{
  "model": "contrastive image-text model",
  "dataset": "dead-leaves pictures: piles of overlapping shapes",
  "train_examples": 145000,
  "image_size": 64,
  "crop_scale_min": 0.8,
  "horizontal_flip": true,
  "color_jitter": 0.1,
  "cutout": 0.4,
  "tokenizer": "word",
  "vocab_size": 39,
  "loss": "sigmoid",
  "embed_dim": 256,
  "encoder_arch": "mlp_mixer",
  "encoder_norm": "layernorm",
  "encoder_norm_position": "pre",
  "encoder_activation": "gelu",
  "encoder_mlp_ratio": 4,
  "encoder_parallel_block": false,
  "encoder_inner_norm": false,
  "encoder_drop_path": 0.05,
  "encoder_patch_size": [8, 8],
  "encoder_conv_stem": true,
  "encoder_layers": 6,
  "encoder_width": 384,
  "text_encoder_causal": true,
  "text_encoder_width": 256,
  "text_encoder_layers": 7,
  "text_encoder_norm": "rmsnorm",
  "text_encoder_norm_position": "pre",
  "text_encoder_activation": "gelu",
  "text_encoder_mlp_ratio": 4,
  "text_encoder_head_dim": 16,
  "text_encoder_fused_qkv": true,
  "text_encoder_bias": "all",
  "text_encoder_qk_norm": false,
  "text_encoder_parallel_block": false,
  "text_encoder_inner_norm": false,
  "text_encoder_drop_path": 0.15,
  "text_encoder_positions": "rope",
  "init": "trunc_normal_002",
  "residual_init": "none",
  "optimizer": "nadamw",
  "lr": 0.00075,
  "beta1": 0.9,
  "beta2": 0.99,
  "eps": 1e-08,
  "grad_clip": 3.0,
  "steps": 10000,
  "batch_size": 256,
  "epochs": 17.7,
  "lr_schedule": "wsd",
  "decay_fraction": 0.4,
  "final_lr_fraction": 0.1,
  "warmup_steps": 200,
  "weight_decay": 0.1
}
Rows from block 2 of the text encoder of a small contrastive image-text model, named by matrix and row number. Rows with one number belong to one neuron. Each number is 128 + 32 x the weight over its row's rms, rounded and kept within 0 to 255. All counts start at 0. Numbers have three digits each.
After each neuron's rows are labels from the 100 texts, of 14848, where the neuron reaches its highest value: "fires on" is the input token at the peak. Only what is clearly more common there than usual is listed. The data: dead-leaves pictures: piles of overlapping shapes. In brackets: how many of the 100.
# fc1: MLP up (text_encoder.blocks.2.mlp.fc1.weight, 1024x256), inputs 0-255
# fc2: MLP down (text_encoder.blocks.2.mlp.fc2.weight, 256x1024, transposed), outputs 0-255

fc1.585:102117100147117131084176059095103096169073127174130116074106150120164112103142127165086093151069120102083161121117203105131175143199166185121107114152164178126114140112072117090133129151121121161133084134124166129108151163170145090107109142157102086132129183100115123072164122111097032186113042127092120081132089124111105147169148144127086106186124125114127165130154129171169162135115120098090172136091151123137147122147151126089161127148121147096113123121094084120125116117133116126079098128112134065132164091110082133132118067101147072124142145104058114145123165190116136099157097131142151107139133088141090207119159155067128113070118166183138100105130109132154105127153127107109120148141136154103144159227071140085147123185130067141148132142170212193158072160176123
fc2.585:140147176080139163196151161142119137090124108101141108177151154134149108079119118120183089151157099170173086161091067173159090129176140130118184131073079138147151187094091166114175109138148164143140136163141141122139125077080071108185169104130152110214130165128151093186176139138147172101180154141133108133100097103152167100086153102131174077074151147143095108119089100103117081051110102150133125099131132088164124107113091164119132143156134094123163074137126127107097120114140122105173141133130166121103069119172142105177142137142103145110111126180192097178193156145167110105159139115156125133061110200120169091143154108179084169132137097145188116155165202136132126113162146158182149123116167133164108095094138161132104103123154141137074203114082058072119112136116093
fires on: "<end>" (100)

fc1.302:098131094092093107152131161142086162108088116117136126189136121159155162175138148084079110132145132127122155086109169133143104160169135140155198091189123146120059116151117125140088122156047137178177157080151180108121116186157104159094175064113110167122109137081152153111128115120069184098148167128128143136167122136042153130128118154119109166135150120102126107180083148136166126094173075134130119153087181115146146112098133162121185160141103095138163145101118189082117174122117076168073145121126101035159106091046079125092080135084112098097147160125171135167106114165122118141143106153110120111105092118113131102093065176123158151111136150106129168065108105075110116181116110148184118112063203133164096116128166157119060162120152066100128117128163123110123067142110150
fc2.302:086106174132101106087122053121141116154079150122020119117076086172118127158090115104183140135155119113147085090087109103124089128098146150165117126138092107075113140122185096110131135086090095122054157191092062079149128055116082157096116165162119083106109065120164133118085108066175148152103117108146130060105152139108086109084105127150117137165180116183117130103143133167105141152124176186107160138153185128092075075125103148107128121131141109041162129160122122111108142189151172149164111117123126137171109138136145072140145099131163176102158091167098093130134134102107182126078111114118169099123147161148095158133168118165077131105095129174139161125156083153128133126127152138175140116093194127163082136193057072125154147137135123100127124128106142088062183140098103
fires on: "<end>" (100)

fc1.519:135161151089147129125117130083162141128150123128124112128185193100095131166136116126112045157066098182144115117092158090107112119096111112077193144121153195064125111138094148142130046118135119166135114118106138147140140133105099075102072166145114137136166188099182114151161144170134139119121075142091129093069110120160120140104167186125152157188193149171102093078131150155090111135094142121076143125062135162151112165129169109148112139094125126145128120146185146155147113090155052131133156114196125108108119121099098132101104150120166149129184106113089171106123125115087197169204109060091166126113115100103113190156110154084151161134114121141084156113088180164126076137136128131087084109047117077166130123156134060158141108183088113107131215148193120125132137131135163
fc2.519:102106143152136127163127132130073136125092104169084150139127038135122125114068106146122212048140105128093078101156112135136110156140169162148088130127068131180158130122115075143161152126080159119142105108137153124081167144133162203163158069152137090122088072134071121123160152142148131118109160137153123161134171085142105129127077148128153111048079169116136157157162097131158166141144102135188106109105155095083196080103141082113159145169197140079110103145136105092150151150111207133082105167119183112134141099136129134127176111125094072110079181147153128149096122139095076096097135176149076149139125136140130076118136114163124073122068168121136125165124083158083176100128103119169169110153165187138128122126108196155102152083171099172129065123087132153112153171126062
fires on: "warm" (59); "vivid" (41)

fc1.289:116081151141167115180066140141107132123096121130179071160146110145134097097093143165188182140120085068121131112119131091106127148119161163087078134147124151187106108113198154119073156124106159169155101059066220117132087100096150053124084143131139081144115089151119074130095117123109151130084171143145104170147182073135122151126090135128149098119156097159115057123128130145115104232105129116120128080170118137133103151068150098148147178090181154112148188078111095140164090106101080101113136142116165132092137173100141096157140120117141141113068098130131163141165091136149164161107089147138153141109147089096153123177158137125140140167111095090091109100136168154127121113097113073198121150093157126056138109207081138060094200123154094097130156102133130141157106167108121
fc2.289:131153112098139151128103209139109140076162129110094130109086119182140104170137089164123113075083096113082156141131119186112134179082082117129083149174130175175133145099122115161174147174088129134152137160106081172159078185112091143063184155163111136127110179066167120145176163114141107171129181148079145164196141120099157164113134115120162136145117136103078180160130087097176058149172063111173156179135181150101067134126119166077155113209039090089081136126136149140119162166153171099116117096137109180106146113098152128142116113190159129097115101100130148167176137165109123078167158116139103153172124129116144118140102181148188142170071085084146103139126130166119094102114114177086114156148160115156144141137101071134167153148110078145138123143140128094124166134159150
fires on: "colours" (100)

fc1.41:094085067147109119083150064130146134184076160105107166112125107103145117142161106123125109102116118113110179079127159099107182109153180117156125131138142125107110146138122131142163122099128114152138119118141115160080171134163154089107108107168094086110164215111132136106108144103041101176064083171106153145126152088118071099143115141124125066130124118135136110090142101182180111176127123122145150163140161119144133128101133058162152167111134143082078130107085105050123178139101129146112164106148087099143161133096150145089118137116174140153172133112051115134083127179104163181141144077124128122166119082138102172155110150014158098084083165095095071198068114154145088084168144077074126144144149142106125147161092124108141156198089151109150115142167152196137105164189162
fc2.41:175164159095142166208125192160107112120127108146149138133136150115123143087085144114127145137149092141153075177063105120130077151150061154083146135135103110139158129118142127119130108161105166121123124132125129124118120114134077125159143132104166147197101112102115154148157118149178181144183219120184124092098097146130196080157122127155158173120116127169145132164128143123084100082164105153108137114060123131136138089126112175086105090167146091165191121147169121172133082089183120100186100130161154172119102119179116140149141139147108084162090098122182141117202121140158127102179080131108100126092137216111147045107136123188099158134164131178179151100186148106131120173145083163175096154084148138167125137114155173126131095068150125105108166136078086069099168092082069
fires on: "in" (72); "<end>" (28)

fc1.650:120133138093172102219137061151121105128179073115084169075114113173079154122136150113157071100156157113152128162170168152130105075088097150120124102122143173090172153120134162168120127164108133135098185151152140162117113124119109157111151138024148043119080147122143115123116135127137066156107134158157126119147109084148149103199108156102099072085124104131116142171152221163123150061118133115117115099090098078111138142136107108113159098060091140140097108171137139130152177133156094156139140059068130150206119088121130172136129143146141117107141109111105124123161123139103154152099140084116076196114125165088076116094104136137145115165123141119139123152143103106128077102120162189130062197116113095079188143109131085158091134084111076171098095142106127093107169144203099
fc2.650:125120143170100146178157115132135172055141135122155099136111110136132163161098121136139115161156122120097133179130114170142149089139092159158117110110083117166145097132127136125150116120128128069099106099114045103126123111119151100115131110096138161163132118150125143117097131123193140121174140144117144129184145105070155128115108116091147124117169108156072135058130132073179097167185064128118107142185106168123125088076084188104124099180155127122144164151232192118044086110149154150131115112095187057151119126132156103067103110168196149102117139101091058061101132213135170170138118101132140102143088103117145151146122079161134146094108166151139149124122061167124097118152102063081098093131139177098149163134139074108190122087107120075165108160099161084124153204120148
fires on: "warm" (65); "colours" (35)

fc1.539:140129176135106086120155137144137178073164098135100102154195120138167170193114143157182144109162108140139132138121171120128122132116171061143111114107115186122157128068145091139147105159114124168094172099130137080145163190142151099063162096082104129166176115158168173098104075114137070205061148063104156130152131180089109048153161131123148095129086176114120175114159106152124140118132136116099148120099102169103148070115116090143083162099112057177107074053128160123170093120108140046094125126106125148115107156110138106182167144144152185078058109122168121129154112122147116170100130148123149175081117122101114158137115126138113153125077180183096151138093117136140150110072198156148163097092147082100066128121170163110145143154146130194168132140122120168149155106111135
fc2.539:116042121096099129138127147096233109135123135124152089131148107093106115173159110181167147180107120150187102170167125156119117124094131168108138141214138134113111155137164100116121170080121105119137127089064117175093136091142093119100156086134104118098139135082045117175122147132188095115154111099169148142060110113116111113160094169122093133111178114195102095205152128167084120064113137122091096126188161079088122097130162195087149079121118157148166125128100096132058119152119106094166150176151165079120162112136119101102079097101132131166182114142088088093108158171121159119118132157147157108087181105170124158113106083130137096111125147140141108163105121114135112094139139066160118159183063136198134145094170161137114119141126169099162145100135151046174164140083125
fires on: "in" (100)

fc1.277:132128133069119060095146146132177184130099137142129101115087120187152092152160119172071154139109146170112155156161091112118147112199201121063091103060133116064114154142178071084129123126179115137157134101115154112142119074085140179108093155087155125150057095126158149131128184129107103107162092159124137183171142105102141108123075153152170158068105183078119166161099125101102113125141172113154118122132137060118170146122127107101203106140089152118116089138117167146170096140107070138148164109151098116095127102069110144172091106062205138124171133117114198100106153151159144127140211103115108136128150131154197160120147121128122129115110143172134179125169077128140104130072123118177106115127128164124118166138126167166158172191113057131088084114064118093123117148100143
fc2.277:117113146071108058108124168142145139143109070075167127122126090058119168120201107119156135091103181098142093115096112112074131114130156146111127147167111145136143096087113126121165175109111112086121116133108156092144151158115141133152206116127092171145163137116116130100205160060134145151201176124092130163117098170134157163164135144135123122153182158079121213123111111163176127133190161150154145161199134165106120056176075139150118146121144076141106125161190140118151188106120152121125145138141112111099107104141154163142139143194107112124087153140046120181116139112126175151105102094144138139205175088148114085066172130113098113096098098072080141100192123109126147140108085161122146041101135126135100116124117146115104150148091149116102164098141169129164138090049190
fires on: "<end>" (100)

fc1.738:173102099151163103069153063101177088114061118134089136097124105148121111124144114179130121116103150092107158092134185107114180134161161153139131117109180128129096152124125135102124122127127092152138090126126155142120127191155183153071113137133068066093146179137129119079096117105136099180069087172112124118138143127112091111126130109088142134182177134127143134132169118134144169152112140116127194143134138133147146097126096118121169148109164191135086127126071114115136087156128102168098158101148076097145162153105087114097119102112143087162181123102052086155108140173121124077148079163136080124173149043118102186120110153014127129072106172101116145091070105154136116116094126087083132159129135141093129156206072140126135144183066111160164124123192159204156112165206155
fc2.738:162163165084165135113183132152136112118133087115130122188134143139146123163150137079157113112141141142159096158081063138087087150178098166093161119135094040131118162126157129128150106133053141095154166143136160158153073093152133145127152154052134141165159167164129123158100129137170216132122183149167112174088126158178121095118074071173145155062138112115144113140144143113110057143116123130118140118123133159153148121141035121124122096103121102141135137129078126134087074128141151140181118099178170137185100155146129167085122156096127139159150091149142126124174120138126131140174072099152055122137122240113187105143135110175117185141118077145132135145123161062096101148145148167099180135121149091121101093077187182138108134109084187125121158113110053118068132101089120
fires on: "<end>" (100)

fc1.501:104170072170178099106162119063110123124206148176079125123158144167168130096131120071109097103116119096125165068133127130115142157140102168135125181135117149107145098170183144121128081157123157172149127082199139075161110112098143101108145146156101062141142166143080124149109138125068138112071175147131142156196127136115148108105083150127147137139105132114125155074129176199104109201090128197096111135165098157142110139177164118135142142130153164136171123108147168109137105138173149149064118125095125052099122087137104174125063088097127147162118095194130088154161140116157111099108077184099141128110133154146136071147107141145143143115143126080122113088138172112140118177110176162174153104090100181152094161091107098159117134194090070220115089112071191101155132121092118
fc2.501:195071141114165137160142083155155125168124098100062085115093098174094126115185100154153185137116072096159115132123072089130126120129133124219092136148166158131126169084136084125090176152092109121145114103095125147150063131084171163113125145102123116045145096124134133121127168151166211116192147105115173105091139063093145120136065119106089122131100163129122168103172138178121161149139164076139149121091117173099077118107071176183144103065151085059145103137153153113092158121154100146104117139089142113092133117161138067123138167139130181107127118110078116134103106195177182109163144135125118121094126194101113143130100109155152115163110137117120076061148062114106114110111125083180142092084160113102131150077123145097146096137128134055105137178135178105108100169126159
fires on: "warm" (73); "colours" (27)

fc1.96:165123124097109105058096065098178087083098131142122120090140155155126112147146085157105120149118153150104132131105141133097173084132101116093193095101165156103103117117183155106141086101068089219122159147092129177154093152153151095082111102177091112101170176089137111115082173134132108165055117146071145124081124113151142114119176158069137092178171115102117149073150140105171150157076100166129139093107141109115099128125082144129082166099162179126121129097094151152093100077122060153118118136173110125090133114154125113066139084115132133107137114104102114171078195163111125111129136095131151113166112066093112167128167160100173154129108177176091126112140134152098129082083172159120100152110103143100220133172096096146076121190082154135097123107210124165163126179157177
fc2.96:117206187146149159119101194105107101112172106105120140139171101113111146100090086135191140091142100185153098096116089100165088094144139146087113170156072086133166126128092109165142042115159177127193171118109119154119163116107083102172153155125144150126115110157162147170152117193100178142121107083148191150168158089152143105112106143108135100091125116146132112150085139172154110094157166126186093114142157123188102092147144153090172115093127074084163134138140141122126126105134140140149181153137123127192160112139112157102147142129090147133171141149198205072107106092135137114096131086137150198144133145152155133115096038180126135138064046166130103129156158115167112112141136166127083148147157124143084098132143151167126134078157094098081195151071119081090102093068099
fires on: "in" (62); "warm" (38)

fc1.478:104104100117111100107136085135102151163049170144146167118164131139144072182088154198085116123087107138132150143088140097097183119069112124100097100136136154122146151065149111122135116065102145161167136171092155106067155179159129142100124096104082080157129130129171118098082138159111066167126031126141128113112109087161143205152117146129156114156142169109080088152182151123118165128082075159128145115125165149145143193145118127075138114114134180110125161072079125112158160123100137148173142122115144084145083093170077128141141121112110114074139156117101112133125187198102141143188137129109135094144073116094130116090136138123153173112137102106069138138050131136113151154091164110116115077061061125171157111126040102144163101127153105155089180120119180147194110136126191
fc2.478:107122113150066145084141090132130145147175131106120149105121104124123146123128155085138148080170220134118152160152087176098138114079078132082115097163123074168082116116166121211095132107069102059133172128141095085158152119182157154132123150101143164043148084146086123135113061121100122085072145164123148202162140173123120127148080056128124140083059095098123160126117116112158152139127125117155062106150131133131132120138071112160051124082119158140124175097136166167087154144072175130127102149114113173161195115125158117128095089124131118108131149176110159109060170058151139105050149132130142172162153089141145091098160051132150132174090090119091120153118088075113119126122157156096132120177108135126135080094145130135143174108145182106097079104128167138091106106123142
fires on: "warm" (67); "<end>" (33)

fc1.364:171093066152094162088129149141112106121184137091166187164103117150119161111116091094122133139144155229158190134120165142095156108179175108143094135131087114057155178167118093106115144112113108102114143166048077092105082080153170083092167049099162150129189168110134131129137148088157140137086123083129145117152129163077081111138100134182108108154110117149107178083129147104097176132086133062128151081101164107123157170173114154077108150127110124168149105147159080107095108183102072154090074150064131144113136094080143150168093180207113089132148112130122086104188121097149127129121085112095134166172137092130138098045140151133106143116091092140106138169130102143127092191106105134172103078095171137147105119089134175126158133141134174119139145161127109132151123104109087
fc2.364:153093095192079146151174121096158166122138182155170199089132109109134111112113122129049112131151166144115095177147105097070137156128115170124053098120139128135133139149133123158118125087121204139112076088088135123107142056122164132063120124174133106154050121076118118160131171105127131159089086085129140137134127096119166121063160067110130130108165156169114112115137190110150123144181190132095103105088126127144084070094121116203087144184101146131091137170116116171128131126160151162177132144091160110110142104095138141140121153192141165146171172173162146109165125102133111136089134105124112099085116173115130099144149158126091177149120088143169130097077110077164161106146108119121214170161140057088173127117145182140125134137065153107108176128167180092149053120176114
fires on: "in" (100)

fc1.485:159100152165125127100117121080119161164118091103088122134104162077158108151146167136123166142132178137156173138107202139084088150074127081114173119177104118124104135115153079107144128178117185147093149101120125137146157078108159133175099172131155146192136127137115215131139117159207121128111118126146179156175106119140145110131130134151147122106182150114093101152151150112173162126124095114110115038125151138164167078108108156202170152126079149107083156109103105122120184165147139130101156230136099114091201085121059152163099121177110154124150101141088106134151128142135167152064083147121102189141082222098097156136123106131168096129150091177122148216150101091117133108101097115179125129174108110193131154146109144164081105170132081151147135128123097127101124116201116
fc2.485:103096134139152173164096111111151162145171182109156124111123114139136113171113129105153220203132078129163101127163085173124165164118114174129103175128110111091117133139145160098116067160101111146138196134094115122125135139164166162131172170099133171059099153054195103122149058163121190170156172180116084082121152108108159093089163050088133179141084142150071123145146148138139130154105103122122152134149166159169110141114204102120089138096099142074078148130132139152105116089219137101083117148145158087151088167143107116144127132143150146112122109115065144169171084125104080173158127113172135125102119144084099139125152129169118098122139164091213132073121117143128141106110158214128176131089153103145082097149105078095136178139132094150112103093104168122135104184115108
fires on: "warm" (100)

fc1.190:174172141122110100105129060120096161114091079118121110065117181122121153146169191244073102142071143141124145070126147121102113117158105115100098140121149112120130140068091117168167103161136172107186149153089159109134151115125073055126105139091097080116142113128184121135143129141128086086110073110068119075102110132151162133116134121140143132198144142191132074135112162099143129110088145112045122128090163132156171071104096070119123104154155165162159175085123197139093162126123113111116142121091127098157121120083071141159059100118132131103134062159107116120139144184167168122170113148127128086133146114122120128090121140109103109129160084122113137143074152167102101189099087100150086162090159084119127127203071125152095119156122118134154183136159221113089144112092156
fc2.190:129087067134110152144124115131130171162123097089087172139068110096131135139139071027161191121161117135150084060126138126094101146114154122172139094091137108113085102091111152097110126151099111157134172124115077109141140099152098093124213167115119149122131113105127125120120159152142216177147161144110092105141137141124128108169175098161088161210124117119127174113157117118072127128201212115170077113158219089102158132140120157088111136150113117124149149166131150159132096112147098170082068126137104106095155174149146134160097118172105148151154113155049111184147143102166134151089161119043178126173112130088195094124162138098128123136081120098151108105102142081158157082091168139155149158166184162103095183077130152124107131119177116168121127145075117095138083137113111
fires on: "in" (100)

fc1.59:113138092161155129132079112115127075148129163111153135080186155078048108121093139126119108137081104140129144138129161101122119100157111091126135180120145169122150091079091161127150099086136167159166114131157126108133161125112084118094105077174120141116102175106177145111179119179069102083138099112118164110138171114073110078076201158064201080173173143212067113113087120138122135146120063109155120175122111145158142046108155095107091135074184125142114091165144150115119146136133058112127174147112086163105136153135094095160151128137195107132182142123116140136100117139122147110125176109086071140139142099126074147084097141085128130128082137126118138168132173157148147093139096082132104128099130122148145127143096103103035048136183126049116164197129175103141148160152109
fc2.59:174113135095192089141160098148195173086144091126114091151137142153164128140146139185157146182170151147162110127079106152120089135079113121129150083106112147142123174097164138103109131137105109130060152141100133131200102182129164084140124170088095168134124094113138100157131140102223173134141167162156076094112002150131168140106142107153107185169168129085156154124155134089122092078142183130123122086097067099150114092149098141090163155155121159221158139130094147160120089146184088166154136080157117112076139128169106131133084100153089087146131092107162109166190142116156103104195064136193116104136123116087127094117141099134071145155146103172173182075145125109129133120105150156128142151141139165082135146154123145117153137138123136184132147071135063098142098110116138
fires on: "colours" (100)

fc1.493:116140153112129140126194199063148116149081100077107087114141124152171113152100119114138117106119098095078109109165075126084092140099129134152089111193086127093175127107128118199125141130104177079152141130140116120125190142089100122133114215157095096116128084167141093152141111126084135145104083138119206078163158164101122127115140087120131148097163119140118163070145085085123163106171065114128126118142131070107090154118150105132146142095073159132116143133126111189094105113109102139171113188145111096124108099087103147137087138134163099111098149072105086154135184107127081114097149047128117103123104122095144130124085137153060141139185100104192162123085084098131048101041092175105093138143169100179131134163136116045090128120082162113104092054148135105089107153158150
fc2.493:114105183112119066111137079102161134091103161155101114150126150083122090161104170136126165131139134105138048118127126114092122101133124083163212142116139121084093151075179157121067149139099158176106155111067099138168109114126162129184137068097137136139101147128131171202148159119162081134147121094065143093104112136117140138094162120134080120208144133145146148139140168099157170121109102138145111130146129144064109068200138092133156123109077119089175152142161175076154125119070192136157158091109148157124164141091202199121160137036172131067110130172083130089126175130141120125078133153106126135124112182144093110087116121125114108107103144067160112144113094074191075170109119084103114131163179130134126110172109125082166112113166145124163085119105138138067168125079159
fires on: "flower" (100)

fc1.642:097119160171174116105109098112091095087144127110136109118153116120186150106190131108142141180096136147136191099120136116091077072101138121081147167177114118163165099136182186115186147150119152127109142109128204144094140123113125097127106104131104080115100119078120178140108108051171158083166122193117100120210141151108185115133121137137131086093110093131116110113092176199131152088108158124208084160138114114156086202087163138125128112107141151099134120107139085109151122050109159167115124171199101122120137133143112131154117180095105106122124120196079134082130117196127055149121091100114066104132165135168145140098104126185134168141142164134102150121123093093099151131133110109145150144140157115163113126118083191087079078092133044072162089120120136121135060147178163
fc2.642:110161171108150098139094146117156182187134108129113127151143141157131078156152101182171177112055119145129142110218122121151165120170092098096147129116105114109160119116116146083121090166135101082144143192127121110114160138140198192168120147099149070063109136163117135048122159142119094162128154082098158098118121128156109115137143096119095130174095147085124144139085117103154109037185082143154169090094157118096127129098099167106131117094129053162142151129153124152099114119131162150135144139106110165112077157134093114099092104149150190151038114072031171166118150119103133197106157177128166104144139099120136150113079143160091111152111142137140132167156181148167101093153115139166186134134115137092083084116128130215165154182112154149185106110119135191122181119100154
fires on: "flower" (40); "grey" (31); "colours" (29)

fc1.451:076124099164100127081176088106116147209084140120111169120124111118170139179142101101130120110110149096125173096153176085082170153110176163115107137165152113109099132139120116139135110124118125117142114114120163125081136160154158118101096156123153090094143177118117120115095122108065098192086099161124151133137165078118088197184121127122104131136120117086141110126164115146142128212125180126133158157127187180143162163133132095148156111108111148067105163106097091072112136122087150152113152114141135089151132134102122143072149145046185130125174128135036142112049152159083181164132108098112184136182133086162100170135115119054205114118089157107094077149055098120138087132174154094082132107122139125133113126131140110147178162139093164106159118163164145181118064123157235
fc2.451:160166154103123162199098171142106104115146101181165138115122150137099157088074139112083145155125093144131094153097130112133113154158081155070089113154129138165186126133106091119105170180140140093092138099166137105145115136138125114148132126106158134186067116123099172117193106166162135145210175117151101083112092161113205088156109168162120168135099148147132127166121155142078135071129076138079095114083135124091114094148120179069095076184114089130170155127158130165125109082171124118134064152127165187072117119159136153164135121158092072140075104114199136085186117096133116090181074142131103117098118205104137112119136141194099126141196144204167118133199146088131134117129059161172088130098110127144151160137149145095123080093158128112115129129102108097122163099067105
fires on: "warm" (69); "cool" (29)

fc1.361:126120145143134135116175140063159118150098129105108087139187130146124121151108075111139127097112165111166154076118172107100152109134180118103162132171132150132110131154129110153128063080113137151143127097103159148122131159144148109100082145137123131113153170102140138135124150144073141217055120118109159143115167060112092148191149143094142134122131094094144111102145119141146123187107159106170143129123143168187129197154093142136175143064130139080108121116113107127117098077130121181116224088183119105163134138111123111046147141044162136121205142150056181118085190131109134144134096111143187154190124046159111144158152127085163133115053138184094090106116095133161077091157195134078116117134137136105120108123145125165114173149106127105149127167152123132139023131183171
fc2.361:098148118130081120192094155157103129145175138165106167106144137142097181168059155094079181071090135149139115163161120119085138181102108106088058119173126126160185103205148071177083183162134130066103125052159120071119157127119137132159095116121169123132069079127089137116160109148125124134195133164175117064121126159123143156189110195155103161126080134128180104150142098152053151131135117139115086112103121161089127144143155154102114071188069119110140180167168109121146140100125158114135059091128159144107123082129123171124136181128123100102084094125143162065106108080092113147131123135091149115119141168138124118155107144136139107139159158134100115124113077111095142119124036132133112071081104116152127193097165085151115100075153160092170106145136113098119178087084128
fires on: "warm" (35); "<end>" (33); "cool" (29)

fc1.678:110127160152073139154123112107162141088100147175135130087128153152156116105091120040144212100084085087140112077111162123117118164111131150160139150106118161150139120136118160152201155112133158103150135097145130110176121096136104106114101104037152135128147089154171061199077176196183147172131088114096170146135138150102164122177151094108091047154158173139126137114164162182129094116104199151198150161140111135118083147078096113180162116160134115128148126064095146140188082171105183059175173158125113161123148152088176134170123140139159139170085114095126083183143066096114100120104182098114161107130068104088174097071104121146107115138117143102145111137143156086139119177095074169120102149142127146134094132147072147089097130157087108143115147097150126148138125125121158
fc2.678:158180182084077141109144103149191096192115185117075059205136158144184115089194105102137099127093116120154115102189129135133098112097122114129109106181128190150177105103124138111123123154063146104120125115083084147064130088121103161130153127105096108146138141102105129115142167113167154145104084098141151175133199116146124158123205163153087151167126159092135161128139168106150117103190165127161105141096101155160149096130121139142170100184092135110128142147123132165124116124106189133190126143126108134151186105149117126129148077163146138114153070120110135136058063130109127099116139110141151105133207148155108132174104168167113105156106121093136142164160105120069148104122160085156141084130130156113174079190108135145136115062176155140211123029087187113120093144171155
fires on: "flower" (100)

fc1.544:108085118167157116142159149132085187182053170140147183128155133092165107161081122140107128090089072153133185102122171033133194097146134150157128106157100167079173136142103094129158094093139158197168092132084125136069180177103115140119102120181109055166117189128149159092157161187095097175131087096137165089148154086124089109135156175109093106138124153119113129150141119152105145148118084132165160146126139165177149165160188088064187155122144152073131104140100099068176125122141117087179149150151117061136137132149119135142179144091120121142147121097093148089142157219070147158127130067093124123166082083116093123097084138112149127093104166101059132168084128147151140122148129087105102090116118136124137125143063116121130079125151096124135132151117142109178108166135137
fc2.544:169140173116149113187077156134135154099163116133072120069139124145088189144143085111148146074165151186119094174213089134112101132122113118142127130116086053086113108173171099184143100172087092113146150079111097184144089090038094167146172086158140126098135109178152105208137126124132184069086199162134123192110127160160144116083099118129120089126128145147179153141109110119129114151195142142165066123147121117062128152086131122184109166169102130165133129177176160092145158145142132098137101158165124123168089159150178120099117155172085152099089062159176112080135076097109107144076166156147152149094154166117149122121142128141143099177139107125091150134142115170099172114128102147147127138152134103131153126075146203157135151089099152114137050115131087134123130124099122
fires on: "in" (100)

fc1.618:160109092124148105070171038129135126149070120128138089115137139118161103131128085177121096129114145114098146053153129149124173127210201162148170110143160153123096145087090182096145133132114091172136114190113134151096134119157178095114121095173107037113191227091143118102136143104086080189080077152121131153131125078119106101136148138115107094148178151127116089085126127104174150139067128119109132130111139093152135069107120075136141121108166172074081110092080116091126145123116126151079179139137122073123160125099111125120111069123155100143129152137098079202051135183119141115125111102141080140146121066146127169129119136045145122097102165145140088131104130180116096083135166130122126177126163133119124145170097126123137153182115100161132132134160152208146085169190128
fc2.618:146160145084159145162124177119173112107142138066113124255176138137126084138110125106214136112172112104202117158087077166152075127167085105115151142129101118163131159104127166124143080100155167142132137154151154119168125115111152117160121177066143169151148148130123126176141140152126192090179138103159120151127150103157124127113127079134179140085141130119130091137095151097098059087089128109130146129140143112181120101137099164129097119070113110145126111132147146143104097135129123138166173068125128136143091123182123132154129178134133184125151143164170161148180151135175118120132116116146161147117121141126156066166125062171059207130144061140166153141152179118147123127143187152123131116095131093158103071073172105137106129080162150094099184154074086029098127104136113
fires on: "<end>" (100)

fc1.320:116140197138083109097183120141104141129132168118114180126077111143111160168101120134122128131052202149127132107074141147183142115087128082203148134134136148106159115121112135118108165111052102155155121117172134142151182170123159109090139106144111128185128107148175182108097123129092197081165116158147132130094131158139071138117125125202165118097194102179149130107099145131152177195125135088113128095120123120116151119091203127097160157118085150053116158143138130131188137124100124075171104094142121191191198146086100229141139127128094106142163150162138094149119139155129164110086121122132090071136145116153118127171199137178087100138133120129127094085169174103119139087074095132162064129151104127110094116126159126149208138138201105143094169189108127108142133139137146
fc2.320:096118115138125169186113148176150182130136141121130125154161158106127092124135103110115188111137119089098129103138145153109130147146119113113064165109152126110134167138171132136113150108123114104069126151084083126119145092142092127107152144122125138088067116123108160121118166129092104152121123129165127186038144053170109090178115118062137122156161135104091156153139085119101183138130122113135161161146114104089102125159111176178172098138155080140095184107193199134081192035076097191089140142097149100113071131122145133149162180145177117108152112117127082129150105162178117106065073107144130192080129109121129151108112173127117152130109158084106217113096063106132101174186127162141100127202146151135046096158108166183097078132109126164142123080109116075117101112132079
fires on: "in" (82)